config.toml
model = "class-conditioned image flow-matching model"
dataset = "histories of elementary cellular automata, time running down"
train_examples = 295000
image_size = 32
horizontal_flip = false
conditioning = "class"
arch = "unet"
objective = "flow_matching"
cond_dim = 192
targets = ["rule"]
num_classes = 256
cond_dropout = 0.2
logit_normal_time = false
norm = "groupnorm"
activation = "silu"
weight_standardization = true
widths = [64, 128, 128]
blocks_per_level = 2
scale_shift_norm = false
attention = false
upsampling = "transposed_conv"
init = "xavier_uniform"
residual_init = "scaled_by_depth"
optimizer = "soap"
beta2 = 0.999
lr = 0.005
beta1 = 0.95
shampoo_beta = 0.95
eps = 1e-08
precondition_frequency = 25
max_precond_dim = 512
merge_dims = true
one_sided = true
adamw_lr_other_params = 0.0011
grad_clip = 1.0
steps = 8300
batch_size = 256
epochs = 7.2
lr_schedule = "cosine"
final_lr_fraction = 0
warmup_steps = 160
weight_decay = 0.0
adamw_weight_decay_other_params = 0.05
Rows from block 7 of a small class-conditioned image flow-matching model, named by matrix and row number. Rows with one number belong to one channel. Each number is 128 + 32 x the weight over its row's rms, rounded and kept within 0 to 255. All counts start at 0. Numbers have three digits each.
After each channel's rows are labels from the 100 images, of 14848 (inputs lightly noised), where the channel reaches its highest value: "strongest on" is what is common among them; "patch colour" is the nearest of a few named colours to the mean colour under the peak. Only what is clearly more common there than usual is listed. The data: histories of elementary cellular automata, time running down. In brackets: how many of the 100, against the usual share in percent.
# convs0: first 3x3 conv (model.decb.0.1.convs.0.weight, 128x128x3x3, standardized in use, each kernel summed), inputs 0-127
# convs1: second 3x3 conv (model.decb.0.1.convs.1.weight, 128x128x3x3, standardized in use, transposed, each kernel summed), outputs 0-127

convs0.8:111154098183129131129116108125130140072153075125186093159176130112106096113170106085183132161080104201124100072096127075106126162113152164082107130144097129103188144126178164120099148112099102103070144160153143119115127070123128131119140109132160093127059126147123154104184126117144159154122141144156191157103122088131090055110083146091116074127115156140123141179117147205181133183070
convs1.8:153169207083128119084135120155093140155104050146094130130127117135118143163058135137093125119160128043060175111158143105148096117130107141160085124114147081128135100129134096095120181128138136096136131152123131135116111147145159170161133122098117136106174117099123104131182121120100156134115110065155057159159096168123161195090201126220130162126164080097139106131173093116088090073146
strongest on: 010 turns on (91 vs 50.3); 011 turns on (83 vs 51.2)
patch colour: black (71 vs 19.8)

convs0.63:126133111174129137110131184090101119079126143057142103108121073125091138166112157132108168170159149131101169161140084079113158109163150127194136144109120144169188126149136137158149120103118123123106122140088132194141104061114129167159116187096148102121117155130166086096139176203116138118124178135131171111199113112155144097128132091032133161115134028181127132090141158143092168141157
convs1.63:137123168146096133151084130139103180183194135172119121139098171151119140121163099116128103134099163176186145146138122150096119138120140125082124146136200186091127141107144155133113135118144137105139192146119137071074118222036124167154160122166116123133160125125089155148103098056060168196155114140182071122118119093129136166117090150161142120136139162123107140175109133095120091070083
strongest on: 101 turns on (85 vs 49.3); 011 turns on (85 vs 51.2)
patch colour: black (56 vs 19.8)

convs0.56:088117140109110116187156077183107137109145131082126153143129091123133129096156142120165204091110129119138120194137130132085134170123134135095191161103125120161107059168135070207107133095078102115083155102125161137149079101098117125145098130132111073112062144185124136115058163099170166134096067145164084105130141098172166142140160120116115143130216172080137159115094094100127139136134
convs1.56:153112102086133081078119128070102137130115111116154202179110136136063179087134151088093094149178112124105112087078098140165152106073161140184093128135130131118196136129120096124131140160142132145141113127105149107174063078173161169119087131084127110090149104087128107163218135147124140140143167055096163169155058141090104134097130083117088149119094148181154145143142131166122151174125
strongest on: 110 turns on (85 vs 50.4); 001 turns on (83 vs 49.9); 111 turns on (76 vs 50)
patch colour: black (40 vs 19.8)

convs0.4:148104131160119100104081123101123130135188130170093132187113190095109140133168093143136086144091093199170107088143096117145158158143083098147099150135125123067167092089146173100133138146173097154128152178132129145144174120138112134120145119174128169094095104114088161105122094128118192179164152103066163127061124110115129095101069095100120101131106096162112133155122211205174066124096
convs1.4:149130159080139090099140103160136133174063121107166146124110102161186119171080123109085159128115176062164169170168147149115158161111126136113125136149128120129092107130125186120172112140176151134128126173085127097103157166134153136154129122128124130147148123139147102122154099058176095104116116097155112101166116118145094153126226154246132157127137112063140096149161126121014123124126
strongest on: 100 turns on (83 vs 50.1); 110 turns on (81 vs 50.4); 111 turns on (75 vs 50); sparse start (60 vs 29.2)
patch colour: black (53 vs 19.8)

convs0.69:115097126125155115172133077150140134106143125105196093103181106096132141128172131120167131107194133206112118154080140103122106106111153155129195108097107076144108115113116134130118125117193069092144118122107147169166115141156137143148175157074162105130106147231167097119169155046110037155138081086104152130094144125086150131142104118130141107135136126089134124091135079126205141082113
convs1.69:122163139099123086105108100154140164147140109138142121119144097148178091143091131112088143132146112073103137079175127093162118147103085146117097106119101081119127121120138097140092121152090178139140133181102096154117193055162124097131157085071143106121137119119170119168171097114119048091144088103128068109139121120158098121105190148145186186184082130110115079133119084078015132155166
strongest on: 111 turns on (83 vs 50); 101 turns on (76 vs 49.3); dense start (65 vs 28.9)
patch colour: white (32 vs 6.7)

convs0.35:134087116143182173136089118147105179095146098148203110073117108157101125139126155156152122118145173117150120108139102120107115118171139147130075176165123113128101154138123161122174123165113142134114097106096109184175166149127167109182161216145146083083141111143127101149126087096144104153118145157113161143143099093120202068154147113101181083095012091130114129122109059169153106121179
convs1.35:147147140206101131148151095136125126168109109149107115159153096135104107106129163092143111105113102123136119180120080101164133135185133117082202156091070134069093119132118094158094075106103109153161133195129118182212169154131111161182197152150065113155102068122142106140110100101112142149123113121080097102088171121154136105150121115055187149117131147163120122054134179154099157114132
strongest on: 011 turns on (99 vs 51.2); rule: rule 168 (25 vs 0.4)
patch colour: white (29 vs 6.7)

convs0.86:138120157141141115104104159134152180125146201158133168162070117172107195192094177125088144129042147088127118141151090073143162120102065134146068107148134102137147166111124148125133102103109176133142116113126107133117177100051141162150119197126114187177136156115118125113137174128109155100126129140092156116209117103196132125118160114072142168092110125103157129144111124098067122064142
convs1.86:135122144105131132088123093127126093121134130101077118115101117105124125101169089140196084143151149190117123178132110146113094137101161157173149155150156176116107126068110174056126085128172080136091209121145126075151066107146142130118109078204183134119136119184067141165067078064170128108162086130143156127136133140105123133120074114110091107156111153175160101121111114108181082175118
strongest on: 001 turns on (99 vs 49.9); 100 turns on (88 vs 50.1)
patch colour: black (86 vs 19.8)

convs0.33:139147182139137131097131157130152173141141168158154096102162139131117160106122199173160104163173098102129085103153141136123120093127105101097124030130107044147039093121136086136134118098255131142076146114115105177135113142148117118144139137165106167102163106128152157122188094152115165106165102155158126087155097148182162106137144093157179159106106100139112158127102115130117084115134
convs1.33:173114079069137126144126078120126124128117156110183136158099112163129155159155128086170157149123089197134137194172125164107132150056178115100184095155146094126168162131064127111125140131110068132148160125103127105139115087161117134123122140166148143146164137188139095169109080099115163193156063112168124098100185180132093069126084156050077102131101106124098133151113116075121094126111
strongest on: large cells (100 vs 39.9); 011 turns on (88 vs 51.2); 110 turns on (86 vs 50.4); 111 turns on (78 vs 50)
patch colour: black (44 vs 19.8)

convs0.65:116110145149150121123117151156181150165147148163166103138160133083119140178115116121180027152115161168116128060148117092166126079153145171120123103162150117080120187101114122096146122140133141128127101125146098143101117130163167103091196102092135125148128095112170136108172117111062102173154144124085189102183117098123212117148085128092154144138038070147112102113131154153143152057165
convs1.65:172183137075149136175101074146112189108124105132181132101094136169145124085132129161116125069078108108128132137093148135127135104085146143226116114063104105161169133182150149153094150128119125107129128153153146138124153117170081122149107068126212151128169133117103155224111094122107059094158090124094063112111113145148131084100108135145134136182127171163131145133102055138127134092141
strongest on: sparse start (70 vs 29.2)
patch colour: black (61 vs 19.8)

convs0.122:127121106095173224153097144156102171118171096169090130144129154086121153097123118129125117094073117171151122117148163122140153152154100129103110125119130110153109197118104120151134176131158129089113167140164087114057088175160101066051107052153157182129130104104098061120170085126091035101175142193109138151109099146153169141136110081136119143134147128130111114100142164142178119112143
convs1.122:129127108139163045140145143107129148128080183164095136134133149174119120164134148120153116149159158083081143160114161166140154098121171159158108138106095054095132198110161129098121105122141147193174083165159202189179114130093151195191125179086075109132149130106148149132180179149124164123127135127183164168140159111134115126121104125139098176143165153130121114131156149111081115153045
strongest on: 111 turns on (96 vs 50); dense start (65 vs 28.9)
patch colour: white (48 vs 6.7)

convs0.108:120144110169090103176153167147174160149068085132107142150091056114142078070122097141141152143121148168170125105067120127135113113155151125137212175138116165176163104142141172178117107092092120136123122130062148110094170077111093154127110080137078109157101125156093130137091111150162205111125144119061137097106142139104094115101155110125164117104180060089142136157148148119073197134100
convs1.108:106141150101110146068146109110170093110121194117136138086114121133115161167203102168073144122120063128122125080203165081134074105078034143151119115131141126112114080155149126151150136146197192075122170112094156082135142107139098111144121113090158056128136148155144123134139158139136124063121130125216105118145095156133122145162138163115161125099129126116143094194124132118127076121189
strongest on: 001 turns on (90 vs 49.9); 100 turns on (90 vs 50.1)
patch colour: black (93 vs 19.8)

convs0.17:099097116146126115139106112091130124102102177120123117167130140126087130126137180143122088118094107164127108090184155112149112132124141122097148117130128115084127142095152139135163087146200152208155101182111104200063063124111105161230059127098086193163136137159104168084109109163109249123120121082136156132137136128131145096104089144121121145168092110102160102105125165163107130123099
convs1.17:102137117076112198070089153145091093118130111092130127121140177091151156123162091116122151121093062163136111117187120141122125108086096103099158108118184157117156177161182121145129174132104137049106171068094095077061111102114141114090082111091130152081140120137098183126097123133123128154133104124117107090156115124132109131129085149135171065079162149159157111190081093050184136106138
strongest on: 100 turns on (99 vs 50.1); 101 turns on (78 vs 49.3); 011 turns on (77 vs 51.2); sparse start (61 vs 29.2)
patch colour: black (98 vs 19.8)

convs0.123:118140116101131149112156155166066167142144160172160103104158131156136077147111170176100159110144153130112167097119168073127090087077157086083103102176151137106107123131136157100169100091098156142094078153133086150164184134092114171171133178132133129122136171142152114116182095046116142113143097219168106162148091164146154141139176150124205080141130151139163065176100117109100153101113
convs1.123:128069095141165147116132115089155146066099124068120073165116093114116167126163107133116151104199138198142168104118098143157125142136122126137138120119137137191082051109086128102197131134117159129159169099121144132167037120108083091111139148161145181124108156189139140197061155160185113152111133095142132119166131148156090136170108117075110112169091155158169112117131139109169092157166
strongest on: dense start (62 vs 28.9)
patch colour: black (51 vs 19.8)

convs0.32:138119172213117150099101106155111140159136144138197139109088135113109100118119156133107165132088139077155154127171111095129150146121139130114132171197096140197165042149132096150170089143093162155099135126059140182123149096145127169140149175106077103112148175123137187151105132106117225127155163144157117089189108141056145122155153116114126132118076105088141154134102111073096171111113
convs1.32:048076138125130110138080146135167094146108105162138083122138114119127073124093098164147097149099131123142125136152171157123096116220116112084093159122144138084102143093080169072120149169121119115138065085162121127158120176077208120190133180141060154181158132126110191092115121101134122124102108148137167182109172115177116179103096112115135163142094118149129118084116140107208146127108
strongest on: 001 turns on (82 vs 49.9); 010 turns on (78 vs 50.3); 111 turns on (77 vs 50)
patch colour: black (51 vs 19.8)

convs0.13:125145130142088177085123147125138135085108104130150182126179229112101085186141132118138148106116141141123185118155070109148135163163129102156113139130133159136118143101094161070070091121113136134126088126091099166120148102130153137154111154100146206150120128136144217138137050094077203103150087182137106135103124148080163097139132154081158164113086130180098139129095144122165203121137
convs1.13:099147136141142148122103135162140109173110085160141119116108101138120105115061132155115117116048145156130161150156140090153095154119133052046142089187136135086123159122176171106133138107124109149120119147051084105091194126092136117171158127097118107193182179149156144183222120060093110126127096109140140127131093127158075160141172134127162152129123098103122091153164123089092092087156
strongest on: 011 turns on (88 vs 51.2); 101 turns on (81 vs 49.3)
patch colour: black (45 vs 19.8)

convs0.31:138065083089101161130131099148129180102105122158151128158199095128099136094127137128125139094132135174130182144108117103129137157144109131126112241118141163094123166117106169102112080122101128141107132153098149144140164151153155106068179155104150145069026111139133083169124139108141016142140158116103136154115126135130117164106119132138127095099110118161173092097110091181173137122215
convs1.31:102133120105133111146145161093127086098125168121126156162114230117120177180107112129099148138152136149074102095155162152121137097112113141119124090156166088155119186172191114191193197092142224158157118121107129148132092113103068150116144146090082125138134117066102127073136148190160173114119142128151140167168120133123124091135127081145116105145139123071170112210116155101132102111107
strongest on: 000 turns on (98 vs 50.1); 111 turns on (95 vs 50); 100 turns on (88 vs 50.1); sparse start (67 vs 29.2)
patch colour: white (67 vs 6.7)